Weights of a small sound classifier.
Model: 6.19M parameters, log mel input, arch conformer, activation relu, moe top_k, num experts 8, layers 12, width 128.
Training: 16700 steps, held-out accuracy 95%.
Data: trained on notes from a synthesiser with random patches, 78125 training examples, 27.4 epochs.
Rows from block 3, named by matrix and row number. Rows with one number belong to one attention dimension. Each number is 128 + 24 x the weight over its row's rms, rounded and kept within 0 to 255. All counts start at 0. Numbers have three digits each. After the name is the row's rms in percent of the matrix's.
# q: attention query, key and value (stacked) (model.blocks.3.attn.qkv.weight, 384x128, the q third), inputs 0-63
# k: attention query, key and value (stacked) (model.blocks.3.attn.qkv.weight, 384x128, the k third), inputs 0-63
q.28 102:122143122123111145122097137130138115155127090115167138069103135177107095135132155151159140103167145117143116155123061075092095118164130133118126094132132103134124096102127121165149158137106147
q.29 111:146142114180141173140157144122131142114136142126167094164141111112156107126117103123101110120189142112124104112129150141122134150098115145128089121137141176133117079088127106142122094111152141
q.30 091:156130154121096117132155115115136137109098103131100137146164162084144157138172135128132092131077107151124140136125182124092124142115174116112195147130135107140121163138122137127101127124123129
q.31 119:101101122122152132147149125130131133151114128140160098116093109104117121148175107118077117139130151138157168085100103140127155148114117087161110093085160120106138118138127154131087171154149120
q.32 083:127143145126157118102150148104103165140126155113071119162116091154109135114143146083111131167122138119101151140132120117125159142133134109121108176143135087107133121150175139114127108118143117
q.33 095:171141150113107108147124163130154147114121128124116154116148137147120175140131139112122125148076087106095144141131085091095108132145117128140138135111137141164105112144118086148161134143118140
q.34 115:133106133158155103140145126110136125084122089106183156157148123145126110117084079166139147136109113104178152139117115116146151144074141128133173129152106119132138112106141087168133115119144109
q.35 102:136067133066143119145123105127161085165124138134098100127130089148116125131158156159137145142133130151099135118133136057142144150107138150134172111190152149115145066180114126112158104131166118
q.36 102:128110124146157156138134109127129116122096109114143139125101130132163077116138107166122143103146124125179087137110169117160150111088126184121132141167132069094110101093189135105121174152143101
q.37 099:137111109104166138093140130120111116096142057140134100143167130152137117140108124107128148100157159132149088136122113139124153119145101105118098160137079136153141122111095132144146153127153174
q.38 114:112118099142119169137132158144130133114146136126135122091149128118080170152135124114139085103079193122124140078107114123117156127119102123138148135122141150178100158123087146087063101150132155
q.39 101:121112103119133110116124104120147138071152133090104142140113118121147125100140165165125158165101112165143102087157108091122122122161108127122169122114164187099112092149141142095160139122136127
q.40 086:155167122184135151147114149144091140141155103142168116122080131135138123136077159127113117117151122105179082117122091134175171110173129097103125150103100086126151137107141130154177104128134100
q.41 099:134094120110086138161118125142136123104142147126144144124168094131134118124136131166158132142129122142128111102110107110154150142167135154150140071112113187115125094128128120075093137150162128
q.42 105:137127121113150115128124090130154125126142112082140150127147112144153105132119107095125179170145110134095123166187100115088128103132159127112070120107121161113142173117107141151087128124135140
q.43 113:123116129088107112107086130096100134136107154114102134142132131197162118147135111130137122110123115117135156127084136182127151147160086111153111091148091092139110142118175106110154160137134139
q.44 106:143145085094106142126132153159122127112147119068125123134206150111115069158126108111175114138078144128092126121139121093116154170117122152125122120170118152118108143075157102143115137103114105
q.45 096:161123113109136146119126158145124123117100133097115107157198152124096092130144124126104084073112158121122142097080170127127158136114122136138135166185099131124113144093156150117157097171127140
q.46 112:150111086158152114160127130122090114107082154136144166123143171116128134160101095137101156131158132155139130192132105123095141081127121140141108111130116162154109116154102181131116097131105156
q.47 103:139148093110155105114098113154123143139137116142141135140124096132071147157122125111129121139134131096123149119137117152138147141064127121140136132148133112154138150113074104138161113157129130
q.48 104:121170148125117100104145152114112113145158097089092151098078132131118130133158186112119166159122136149128098122121104161140112141125100087165102109123110140087150117101152119116141086094156152
q.49 098:149119148148102174127138108139131135121096120160164137118129145164114137120099114076126146129156104116122165118152112095130181141123150110139110135154135141127123152112143122126109144136143101
q.50 077:130104157119119167112142120120146151107167135160147067139178112100137129132122156128145120150167151139112090128167100116132121147088124150125123085108113164166131088134079129136096116130124128
q.51 096:146140115109145123099142115159107119119121061152074137112154153119151170118138147078123147112106101107090121125137155154132194185094134114172084157129143129162161163120116090115180157132103153
q.52 102:159139117166111131141127104133142128125087140132144119110152153130135128136130123125135111120137136123143109138097166131133134162080080179113155116122116116169132117115125086091086120078146111
q.53 101:141138150154156112160127078129108152118141178109126172155147142150130079150121096100107124101145131149105139125130167111123100195105105125135123103145116154134107116118125099113076107218110134
q.54 091:140107122139130150152130149115120076137155082132152112095121132103189147129172108133111114126115088147148098122140132147139100112137148090138145091125117082139117133095092144119151141141130154
q.55 120:127135079135127143104133123142138119097130116155143097116110124118138144170112142157151138130099139140156090132108103160156136141167083105154126094128077137141078131129111077113156149101128151
q.56 089:162166112127131143114159183132157126129118122142156117114148106091154134135160088079143096148113132108158086122125162187104131125099095099131193095154123085138127151081134114135120117112095113
q.57 097:114137130088148146145121119113139122133123075119104145126112108123165142084173105112132141149090129128120118108156149119153119118139122134135104124170171111110146137108110099121099117148155130
q.58 096:124135132127133148129160185082123127139165129091134145112083124196153124123130103086163131152131122128124112135127083145123094118123099125134061162128127089134113125100128136098144082133165170
q.59 101:146163121130129080120146122109083170101129109103156133159117130141128151100124093079117135172079094117191133127123132120150114122158170106142140143115135110121113136126164126107153154116142125
q.60 092:084138114125161139108118095139114142092086140148101134134105107158157149155135116152123164079116172159156135133153178125122134121107108118120141105159087111138126107058132169112112133141129115
q.61 105:114123203150142161140136095099106104134127111115138106105088120131173103145118114127114125096090136184138110125110119166130111104142138104137119107149118072087098100106158138099125111152144130
q.62 109:122127124135113106119135114175135124119106099147118157101134110139112127083113140087112150129122062141119129118168138117119186118085139140135136141143139121107130112129126172123157201116084122
q.63 092:103118158101154142127169097067100152117137121110142149146137140112139109114119100101130160171124147170144123143136119133162096108130123113100125082144142165117148101133136144182077091103172108
q.64 109:132102148139099122124143128119164108136096119154123097122139076097143143129136118139148106114136097139147114108115161112135137152104143133169141106127146061093141148130166112106131146128074089
q.65 098:164121127114121152117146162183108149133115098102146137137174146119088128119147163123099127130047135127106127138123122146071124136155120128133156177097153147141120110104147110112127138144110137
q.66 107:110094130158170123127129130105126091101145101108134140141148136106194126097125124114132128111117150147115113167122127148094126084073128132135095183118134124112089163131132164138119108129117158
q.67 100:119145114102133143134106152121118163139100143162099098116131128110141187153156151101177114143138196100147157149116128138094094141117113104101152092144096158156132112144120137116132105133130143
q.68 107:141132126103087105141144107094116109168122159109094157117096161137086180123154149108122115125136134119152110118095097087154097173115148095085131127130072070132134125134134137101154106116138111
q.69 104:129101118116146133157103119136198126172148150131126177118109153142123146131136138123133194156170132109079128186141101147108107087106146117162118125094141196123132123117105142125164149163124132
q.70 109:146138121121177142127147115118092115130153140130127149133128117172099140104155114077120103116127129126068181166124120117120167115074141122150097140117142139144166101101104134123128091144158125
q.71 112:146137151126101170156130118110148116130140106109116120107109159201131169094149142084157147130129108133141084114153077114106087091172138131170108137142154127143089098132143106167152151108128118
q.72 101:150081151151103150132123112065148137155163117086134132127099137127176133089128124154117149116113121152133132158109127124135086099147150123108159111121128072102124176135168136113159118129158151
q.73 100:116123109138163105144129091122180077141111116119136132120125129156140148084106133106108177151193122107146120129115091119149138099122152124098112100150158155102093128141097116157120168133164100
q.74 095:102151136135127092116168121133106159114130168129151127138132151103123107130163154139110112140112150124098091113132204141105107127166176095078114145171129161128111120131148137170074160096112100
q.75 097:126089142133116129156140111124110119114121100121131097136121127131089125108145133118112121127185105108139113093148075124132193142147132098124083131100135113103172102145154119175136164074124110
q.76 101:112114076120144078124123149131144132140143120139143119118096100152142083102133137117101176152157118135126098124150155163094098126136111120105103113126130161121055128117108120119075140098100130
q.77 092:131126137127150141093107149131176110154158157109139150084133127149122088125137129150157144119172140133174147109097140147186114117092124147141097124119135148122130110139148119157087114113130092
q.78 106:166178159150135103138127111157136127139119139122143143112144120123146151106113095149119101096113130105125094143103196143117091132091194139148173129162121153129160138118121122095149143143128127
q.79 087:104124098134158143123107144124087114127105152155142109129146162114109123111116089134129093124165142120146170095129147135153166111092114131153131107135143099135139124169121138146098127143112148
q.80 100:125170174169156132127165147133133156082106130153136070080158113073130117124123098120135160157132130144105112095139164122100131172134128119097144138138175140120107110086099134161089115104116142
q.81 100:126139107099105099103116107123113131193121150095113089108115161155118112115187157112133116131133118122128123157163117131143079166095107127131079108153115150129108093140118127135114134119153173
q.82 089:115128133119098135109099095122081155083123138148126180126114115131147127118088116133115137138112149143162111167132186141135087121145127136093125071131117171134157124125097122141122154095136138
q.83 102:110176128115060194137120098136124109116130112185085133152118151095128162141119137122177146134113094133159127101140135140115128103175141142113091111132107120125114160140126136066114187145101125
q.84 094:095143120119146131111122057126123117151117140140130090132109123120088116147100163160144126112168151147123128145105104122152136129105079111095109125143125167139135084149114108128129141085170146
q.85 103:139126105182121127133135106164102136118101130158126101149195144101110087144098127129140078092162135142103149143107163120141169129134094119128173140155126137163146097160144140151123130104140149
q.86 098:138163124110147140089170106113082116124149112104127115155127116123156080136083111123113096131095122145180111147116122121155120145132099099142157103162102134113147118113129140127118086115161123
q.87 078:096115178139149146162103159098148137108108126137085112126075122103184134144165120140143145134147130167127120110132097144080113124136116145155111110115170088160122105109106117136111086160123120
q.88 095:190139113169107083133145126143150142143100154140091187123151130092131122120090162091106151126107101092083126162138147139106115129086136154132159170106118151125124148115146105135117137114118122
q.89 078:164086173121107124163128105135119175102168135149131141124161121085135132129119147134104106133092115092097126112162142122132145093184144135146107074098155098105105166108123133128156176172120149
q.90 098:155141063134127111141159128106146150134105098162138131169125141115119149127147125087112148175132125088092145115125170123099158107172186114070149157153128125119121178150119108127089133134123127
q.91 091:131127115059155123142140125114123094148143120129131125140098115162098182136121106131135134121125111154115147125147142138099125146087132106163119138130134100078141128096117139090138140118119125
q.92 100:112168108138122129121112136122123122161121106141100120125120154119113176111125115087141133121110143125131096150119128147089116146104128109116094138110098188136151147139083171111127093078102145
q.93 080:110100141152158110118117104138147099148120126097116143152121155134135140121111139135108202127098115088118091177143107155059087081103133115131119139119098180146111157133111127149132098136118110
q.94 111:139105149128110144112141182111163163127130155137152103170129094146149123112182127159134078124124139156122130116088115144110120103158148138146122115134155135150130104134150123114086093110091169
q.95 088:174124144149129118130143137175172099144091133139127116143116141196111153148087115096085141150178117083123133103113137100152172132133141172148138144175175081138123130119153110136133128153117101
q.96 083:124099134118169170133143161141107120147140116134117096152099107177107078102132153080108138125120158126112119172132137185124139127157128133116132125122144117163102087118110075124138179156164107
q.97 099:098126151097137101139089126158082143133101116121087130133150132124128132140164138090129119130101151066164124099111120110138155134133157090101135141126091100088124132125115160133158092186162141
q.98 094:127147155168122144123129141160141150132081127133152123086110121126125150096149142128143160099084111141142086099131167149137165140142107136078163140130149115094121078102151108124175159121150119
q.99 101:146132164120107148150143086100143145128123089139140120124134127092202158129121126117144131137133100173127069160101101121137121112150150132181106119106111164127107083133115132149177134135121138
q.100 103:104154152142148156120120106115139122168131137125159126129103133122120146114135054144123101119105143132124140117105174190138156093105124129161125144170131055135155122105133093104134153168111140
q.101 098:108135126136094093134099121164117156155116116112149157117139096104156096126131158144131113137122092083114073114149106147144160104156157126128141082118095152122136117132164116126125172150105128
q.102 076:103166127169138152116131086112166133155124132136121104142169135125127142170113133085131126156134169130141122144079117150105122151102098142125082135124095161154147101073113103135099102116089118
q.103 089:118120118110143098151137117124110116176107175122084158167100165119115078135113168130119111105156122078129084141103131124155137139091128138160059133095127097152144107151130127163125109155143134
q.104 078:107145120167120128149127119099127116086081162159133182121122160110137170179130116152190130106154153126120104145095148109125100138086147152112165139124126107151131139179127139129114100154108137
q.105 111:152124150151134130129158092103087152144099160154141102166103168140077156148131125132091091111156151106086140131115136115123122109095120155142136135165148132154122103175126151137120092122123140
q.106 101:112182097155123132133141114107108145078169111116113138158107180128168103125135133142148131141153129130127119118168151105118084125150135136111119114132096130137095135114121130119085130136129126
q.107 102:139165119123143125131124124136105134134137139121095127130118126153146136130099133096110112104121171147126140118111164093099125142106125149177150118182114103117107114109104154104114092170119151
q.108 077:111093106157154106116156143109109109125150127138137152126105097117148041123136170134119141165127133201114099136090132122160161092134148092114143120153128134100070104155170158142133147125183137
q.109 099:092096111095137135097127101117146118126149162078143139105108154183128087147106147154101142102143160103169120131147126103152080181108113116132098162180127090135105116117181119181112128116140097
q.110 099:092094141140124112135116095112130120120132156124117143142123141119175162097123128158111147141138140138093126149141099165123091093145125152097147103124110151150089107146100131135168128137161141
q.111 088:088090178141126123133145144100153104138124136134141121137060101151113136123131142171125170094124125151131120099119129142140087103110101100145172137120124139098105099151128126140132080112142105
q.112 098:127138133110109103130123141164148146147108169116146128106156117124077096141173159119141096137144153126121126111153093142113127127101078131128098159132106174143140083157110131132115156124106149
q.113 091:131136165118123148118125163148144143103152092099131150133106139126134141115124154138130163120086111120128135095122156116135110135153166087136173191143125121117125104077181078133145138143151115
q.114 096:154140102126101178130096128174110139106124094152083114149154106103123136133075141102114109094115125126161139117103185110135153158125132145117155143105101128133180104118090115103165192126143118
q.115 097:114121175127114169115106129140185142094134110143136114106106111101152161105134174141149129125103141135126153117142136095138086127125122135110147139126164174112138109128114148130147151134140113
q.116 108:119112166126142107115115136105080148105128143121120109154080117107181136113135106141108112117138111138129079113173127151131153122123163108142095127115120141109167101141142137130150170093151132
q.117 099:122131124132159090126134127102127102139111135141155139132156110091119170142099073146118124156136115147083166091117180158090113124060126158158136129111155140105141152122102154090102134145086143
q.118 106:129111115151149097114135140115108131139144179154120129148114109131093099150091207125099175134109096113117121083115102089138130119106111143150146165104142178131096066158155143133121113117142146
q.119 085:174144098155132147127118182157187136124139100129130118117101132131113178108118143125112128134080124118119129125115137151128130144133123139114180115097110117154131119146121101131166089089132156
q.120 088:108082159110136168148110128102147104138175134109122120139095097134150165086139169136110111122087133137154128094135083132151127088101118108156121095085131093110146098136132146140135072123140132
q.121 094:118118096137128170136116124106152115105135082117127126125155136106175120136124116115152095148142126167140140144110086126136132125115130127124112166128104168156133125160077110129126144143129114
q.122 096:109091187127142138127152101162133102121097099130109105116142123113109130119117152131129171111148082105118114129132107099120148135104129104101107183140129169109140106100125184092182120159134157
q.123 098:093152097121196152110107153105127143147154112105132106100136127095095109117147111172132170129091157168145134074113179131146130094127101091152120128123145090093117134141123166124101133122147137
q.124 113:118093143126138132128123134111113105119138128140123149099041119148182112133089118140144167143153131153132095115172123129077130145114106128158127119140108148094122142095111124116157113153130145
k.28 094:121141111117094141120117169097161116173135134116120093100078150173115136174123141108085114151105137145094176155133065099128087135158102141146142101112105124150090075141132118107155125117112156
k.29 108:081106107141153127107160135151120150100102151157172121112134118109113086109127107141127105115162159120116125129134145171115161138104128158165098138139175169120134073104129150128136144132155136
k.30 099:116157153169132147133137123108148113102143129150120098138164102116168126132127159130176104094133122171117123151115164114093121162158150118074159130164129111111121176103117147126107134123144112
k.31 115:121122108148198119151134146114137123143136101135141146110142096123085090120143108131109144152096141149140139073131154101135160132107137119142102118117160099115162127114191169109140158131115113
k.32 081:154111129113195105139145106121094141122160142116127163183123118121099136103143108126123150110126183135094108112078132133161117117100113117100115210163180138132098135133131132135123101130151132
k.33 096:107153152144102100157153148093154140158156125106099127142170128154147177108163160100100125149141130113109132144106101098096128134141146143137148138081158146159115121131132144120139106109111126
k.34 118:122112102130130139112142145125154133098158105127176154087134124159128119122084129140162126124103149152149128148115107111139180154099118153132146069136105127168134119071136091124126092136137181
k.35 103:174117137088131167127153102142150116125133108133099122181157084179120131139166165142136130134159117131100141121098092094152101132089149131136153141104179116132137108147131124140128096124130117
k.36 105:138091084115112144134121138113126122111134110133152148149118121108144093134112121164111108150113139160128126108129129122164125170126097154175124146162103096116107088116166116102123163159140120
k.37 100:122136084128127150129118134128106098118091097154155088098161138122150151138140171130123143116121134112165118122146100130111181180153093151117135119123094150173143096105075106126133094129099135
k.38 110:130138142139113150120163150139128156146116140153122129110148095121108166132129125124097100121112127141130175126104130139104132097124166145105147138084178128121119128158106152116068128146110144
k.39 098:112115121103167138137111096097146148086161128111113141130131129103149093100163138127171154106125116119139091084131126076163096104170113135104145144070152172119114116148116146148142105128139104
k.40 089:091101158151111102143130149146111127151111142121147127108078126132112124116116136148112102115112104077165101105143137133163165143157125125104121136137102101128144100150143148125175117119131122
k.41 100:134113155142112167148128118132128142143142107149117123138131086118117099115126172151143126162160076115075116097124130115171128083143167106121123102063146151117148123166175166139104137129161153
k.42 099:133129110112120130118117112158146136113126118108126126118100153130118100102099136048148154176102146113079129158161095152075200088114124114108108152099136169128119157120107152147138143139149140
k.43 111:130138116112101128144115129100071126168146155068081130155111167186138146143144102126142123112120146110150128098128120180147113104146106081141105085075104111127111126130176112119145107148128146
k.44 107:158174096119133178151106148139132135109152126109124120119149148103098098182130131102166063140066178147068147109101113124156147116154102144140129131137118156149110128105098097147094105128116161
k.45 096:151131095126142145149153143142100134152122137134108145165161153109105101129140122153106078098128206114127139096108136137101140112115125145123137116180142133134105117080126120134085107149138148
k.46 107:119122150133107124130129057126105093140098131116113126136136164122113151135122146168111136134159102130143142116170125092049166127078150155125157138141104160145111153187135168104133116146112117
k.47 109:137156117131117138134133122191117163120093074151103129123124126119113196147134134114123103130121168095134134148127125165117159111116106146140123141110152136132150129136090100136148117156112118
k.48 108:132172134103120085111140147098080150153185107138104130126072142114090126155151107113098131143091162146139110115137100142116088138130117124135073133127133176111118121160117137131118112124159135
k.49 102:146103125166103167128133133170117087172123147157154088098123103171153147120087144111157164139148147125127159126138119134125194146119127119152134147134153136133142114133160134108172151101168103
k.50 083:096108138135146111139161122134170141078089162152132096087152091090136129107126170109153107112161149109101102125104104147142162137100154112136138130109155154119142095120099155145146112139109122
k.51 094:158153114141094145115133149140063144119130092153106102120185134100138155135146139109134111097097119119132102142145142152101152183152113127156133142131144154144146147105114133101179150133087123
k.52 102:107139112152078098112144114150141129126077162143113089146146140145146154108126128131136075107113129141164130142127147146146149144089134173145152127122109111124128128163151123118122144133118136
k.53 101:118159118146128147163148116156104134158133140118109095128148133129123090133082084079123127150158122131114129143120154120111155134136098143155131106116144174148121096136106100092111130147166116
k.54 087:113112134151088153127151167098122141091136087115114115143112127119137163101137121087126106151110085157150101095166128144112127140142153094157164066105109077126159134119083128115135125114110114
k.55 114:135124126118119094127144135121118131116149110155110138145098103055119166144106161173131122148119110130145134115087083158160151134175119123151163109112097120114108080182132140104170110153135155
k.56 092:122150120100100130124128156132121115113125129124189143112151137094121138117164102118119101132118159139150096106127167178128098117169102126143145118149105101126147147114095104133142113147115138
k.57 101:175113111105133143135124091082136131140152088146153131148100128140131145062124144115122177142118080121134104123166128120148124093126124132135111161151170096135108108121134103129128140160151133
k.58 098:109115123085125157136134132087089152129142131104144169131079138143121171093150110112132131138115151159132127140144103164134105157105134161149065161124126164207089107111070138092139097155132122
k.59 101:107130139119137132154113119107122153109152128099119125146118156125147143072117116139137161144095160149178134151140177120173131130144121133116107128117129108129147130124159120135123145110153133
k.60 095:144142097122139131086128056155109129109135132131099151127113093106152145155115101156122144112134191104143147086141134138117108133144105123143184108149106138119114101098100106089121143156146115
k.61 104:150119168158146113095148101091122099119153128100117114118052119162181134132101093103117123097114108174114102120138097158147112130154116110157151114162133082148118095116139122126127144143141136
k.62 106:153133129107101114092132170156107134117110108106133153136165116124117125107135135116145127119094093145111103087135133111094155145128094111149204143145115133134118125106138138116155180114129122
k.63 092:110117129102165128127147066108126143128170167128155112081091156141099106111113115118160175138158175180140121132129128117143168128092104112121104102157116117111111113137149127180103121103166139
k.64 115:152137127153113138113125089122145108151064108140127102114164123091112157165150098161113114115111097155141135075108150134126151157101124133128190150137152075131124140149128111104093123149103103
k.65 095:124149093097126152133145156160147124129100144135144122082171091130120150109128162100142125122103159087124121151179111116081156117111151107160113152126161123127108140110152144138148157107120160
k.66 107:170107139110140080120149105122135108127133119099120134149131102117145115087105107147112128126078101172117107132101168157140106062139143100156108181094138117127098149154165151141106085110104167
k.67 094:137148112108141121108128150092083159099148131175112150160156144157076172128180134110138116159140179103123137137128062143116120079106109136122136108136123085165108126113126123123140079137146114
k.68 108:121140124107116098143117131101111134155081113130084104098088157152107172129171169135125155131130126126145125108138074099135141151104091137072125128148096118134144127126117153104199139125133124
k.69 099:105100153109146138116101107117173127148179139142141184132106091153152149134115127129150171178156146105092167187125128115125068090108112138151109097125145148143101126144098143143139125177110111
k.70 106:103129158101158142130093099111095134131145172111126149179113141164134145137143119142136114135117106145069167167116111111120139150117134122115052121117134136102139094108132134170156108175137114
k.71 109:114123120128100171133133100122165084119121149128124131111110116142159145111111125132181148110131137137123120134199138084094098111128157107175138121172151127115103114152152130138167135126137113
k.72 098:119104129154100138133124133087133136131124105120108121115133161114155133103117134114135130132106139120152121124115181150135112067178145142102150131150112080115155127121161149093103141139104162
k.73 098:120150118107132110120143096101211123140126095114132155153086115122145121095116111097099171127156111137120141161106122099141074135118178148099128104163157150153129135145080153156115148128179130
k.74 094:128172106088115103099146130137115138148106128153137094163145103133142143092181176103104100143134151157140124143149169140122106124124153128088129122146123192157137124144138147099111130087123109
k.75 091:079093127132136138128118103127126104118164101112148097154078104104160134138100143099117133121167105161124104154144091120133169166140156127106088129101093134096182119176104150124156186130161129
k.76 100:116108106165132121110130152127161111193126078122149181152134130159130130112127144129062129154137095099119096086155179119122086080137132135101121149124133107122127134125124126143091101116104119
k.77 096:080141137136144143152108168123178126122153141113158134136107067137098053127128129162128173129148134149157139081103182121175101132102090150135137117114111143110120119124142130159122107131155084
k.78 104:133191119138119095169116159139142111169080138146114143141175125136119170119138130122142137097133117080134127157112163138115120148054117168116175126167113147106125107122127126104147128150121134
k.79 087:099131109130142154137127123153087126138129175125168155128152127087100104124143095095114053112135163130172140093118151109155186120117134105104119115129106138129113126145120143141109101132155140
k.80 098:091150154176104153112163142129080134097157122106150080168163165043106132114133131140076141147134129107144120116178117116105127148128180092109120179109149151136106107139105147155109094097116124
k.81 102:143127090119143100131129094079128106154143099102106156125131120140148099119172139127142163134157152093153137138143130144116062113087100162127104063139115122149156095131136089137118093126128132
k.82 091:117112119145103117124139168149094168107144150107117192157131157142104161118104133130138100119149136101155123109100163103123121127159169137084117132108153154127189121111122122107154109096087120
k.83 104:129126088110099182115161108153130146086123119160130122125141156124125142136130129121149119142090163121164139080131128136116118136132121147133135155126123120160132195124055123079134180156102169
k.84 093:156134131130144119148117062092131141122100093125156136143072153129082136146140135131111178126156152118127124129093094087121093146135098157073092127119090143152127076145112109127124111119176108
k.85 101:171128081139124163145108094130113133120101139130152086145169151076098103152124134088141091104179150122108111181116151135148184132103115165112128127143097145149118078124127114131099119102144138
k.86 095:102135136119090114153137153142119143117089099091133110133104198133136084110130122131124131105149115119180119174093129158135144211144120107120107080127117146109141081066158106094143126124140127
k.87 076:136125172159129171107122172089110116190167110123116101105133107108178117159133149153140144107096139172110143134136099128127069105101143124185149122127126089118096110136100113111113115128162146
k.88 095:106084144155086129120130128154149164117108145116084144116150134149132151093118172140113155141117124118109153161150155160096138107070139181141126143085138124146160136149116130150097114135097092
k.89 077:099095127123084128120148107170130158118151180139114120132184117120155136126131119130158083135105117135127123115134154176118153089156181098124120166120165144162126153119144107106135119169127133
k.90 095:112152087116137095107108151132151141125131138122113091136146148155119134117175136102103099173105129154096136148178168138111121143187145136066117159152137141128144181120083141121071157127105120
k.91 089:118125126108127135119158072116122092165108098158116131138111139153113209123122118135100168123104104136128151125132113121077157113106134110150122127151148055122133120157105173134136134148112126
k.92 095:152161099108162130128122175115083098126150087105097164111084169126107185137078131104150142146139138110105112149132080110120102145118087112154094103075107140135149150144102143143138101127093155
k.93 087:138091148137141120132148121123157098127107159105109158140116144143144125096102118118120126124153114094132123181102132126138075095136163108146100095077138152115142167184122120128096149130111151
k.94 114:135120151163075166141101191142133109129115124107173116149176150138127145156116143149141084118133145130149109109088130117096115108151116143161137143132091101127115095109139125129123108114119153
k.95 094:127109161179154132160123105165131108147107166137122068122139106154115120127134101101107124097141103129136149140160159116130149165146166138126156144202142144125104137128088133167125137133137110
k.96 085:141119157117124145063126097129140179161122093166156125165110109178124130132141164061120083155114127159091131127117159137125106128154131113130115127132141069108136108093119081109120110126142115
k.97 100:160119141101137062125133115162111113137128149123082139119125141113143133117163138106115110139127097092151130125128095157164159091110155097131150137124121127118143154120101103121172112137143147
k.98 099:138172136181144109141134150103132162117147127133197104166119110116135155072105116102116150132105129125128113086157158138130166082109130125107147152126126132130129145093106090116155152116114130
k.99 108:143127122112087107159117115119145113094123112106134118121131123113161168157084123140154152135133125142170096143109129136121073148165111133140127156124154133155064117152129113102173109151112116
k.100 100:112165134139151126137134122141133138173123149151169134145138130121109123124123092088107070119094180121135154090080180170136148149114118121116134124145101113110104115106146100093136126154109132
k.101 097:147115097120120074117162112176138137112133098153176181103151114143198139128101124142092134141146127090139105135128134139139143107134134136140160076078110141137156117119162095109123161145114096
k.102 084:163148158117146137119150119107118172144123122110147156135113147146092157157130121100118115121158158124115125103091114098113073158103123131123102171107102150110109121128191096127108087128095102
k.103 090:142109167139114100138083080146106130159102135096097114114101131157163113159138155130115101144155139135156133135077115130154115163123093089145070116084104125153163105169106098140131120157164107
k.104 080:136146142132119098152113163091084165089114152139141103130157149109105142163143126181115118127106156135157129111121108093109125128125120118123141140095143128116093136173145120130126123111122136
k.105 105:101126151142156130197111160119067145155102155102086089142133153127065106143149130108110107109120143130136120147156121110111135142162137138116097089154107156110100092178143129125139077151141137
k.106 096:131123138127117105120112145131107161118141109116155149163132134154179121103160128161104110116101115141107134125159172113147079134160149135123122159144093155103113154127175150106117153159120142
k.107 101:182136106112161115119159092129109116160090130120071137152176138179134140143148101124108136153077126143098149149126127154123128152105144111180182117164142095121103094103143108146144093143102138
k.108 077:137115140127082104112129111149118146143107076114150142138127141125147124112150160147094136167131135157137144145102156116146140088167098154111096133145109118126107077085146129119118118093127110
k.109 099:141125150121131141094160047094156120126093142133114134119094101156144087135150112139099144119134119101161124115129143101118099172124168113114132123160164093125144121164204146163137130073128090
k.110 098:168104120111100126137149103081142162128164152141125118149123106120150128115120131123137106140132161110115113152078146162145073077161121136112101065121122146133094123150127141094124098115142155
k.111 093:149111169159114148165107145118130125106088105123145122138069152115064122129102131144098149118152093136125118097120121148167119089141095121152159105074117096071127111163132105118128087123115117
k.112 105:117090108137132130156118108158147131120125169160152140118134103132111107093158173138125129139184175147138104112178098139132149101070071139133122121108084165134121096142122131142141122118149138
k.113 095:135154169125115112153117118179142103076108131159124138147115113128092146115117148159112152123125102089103132096151148161149127135138152119146168185159139128130116134104170147138183141116103098
k.114 096:193131079118126146133102104153138155127102115162106139131128140139110177150106143102144095137089130106091143100118149114147156180095139126115155171133141125141154144106073125117140146124108129
k.115 104:164167157123128142134115115136165163084151131138132156116095084100090139127123146168139143115072110125091154102168139126150071138118132140115164122135167122114111125125113162120127080118104106
k.116 108:110105145124103110122126121123079126106167099165125147159106104116207188112122154137131130126135125146161116135117131153138109123148153126139102124087103126120136114145114134103155153129154147
k.117 102:129164091116131116162162143136129135162118112142128155100146101073054151142105099148103113130127137115111141090107120145105115132075133152128115118091156108113106119142149163138102111148123152
k.118 108:130123135140105147158132135098113157116129141109087154134111113169111100151134129133111152155128142114106117110144091092121126106153105116161084138093141157136125082141148112151129120131144110
k.119 086:159142119160110127173107176119145145102133136112178103127139119148116172136075088141159115160080124082082137146131136172105130142142093157150150102095106087109138113101145104147130139082127130
k.120 090:129113153110090167144148099091146150139134161086159150134109112140184167118135105144135119120100131119144143098115137111150125078137129077144118117088110072086144084143159116105124102124144139
k.121 095:169138103083117142160091137131187105123102114118157165091091139100146104131120150167173111107122148119116130127110112105129085174107077155114094140118125153132100152128117122128143131104131137
k.122 101:152115150160150113138118071132121105138129117114098123148088137081118137135125127112109178116136057084142135127169083111135121108118131160126112181148137131129129144141052162130170121132096167
k.123 099:135165083122157139144145141124112117127130102125152143112135155079069110111143121133093120189085155124126155085080144137170140116144133075135131126108134101113113121102133130140102150123122136
k.124 112:095099159152136144117116125118094120131142135135133152147095125159192127151109095166121162129148101150143125126166140174107115103147100098150115127114116113119106152121123123130131079164105137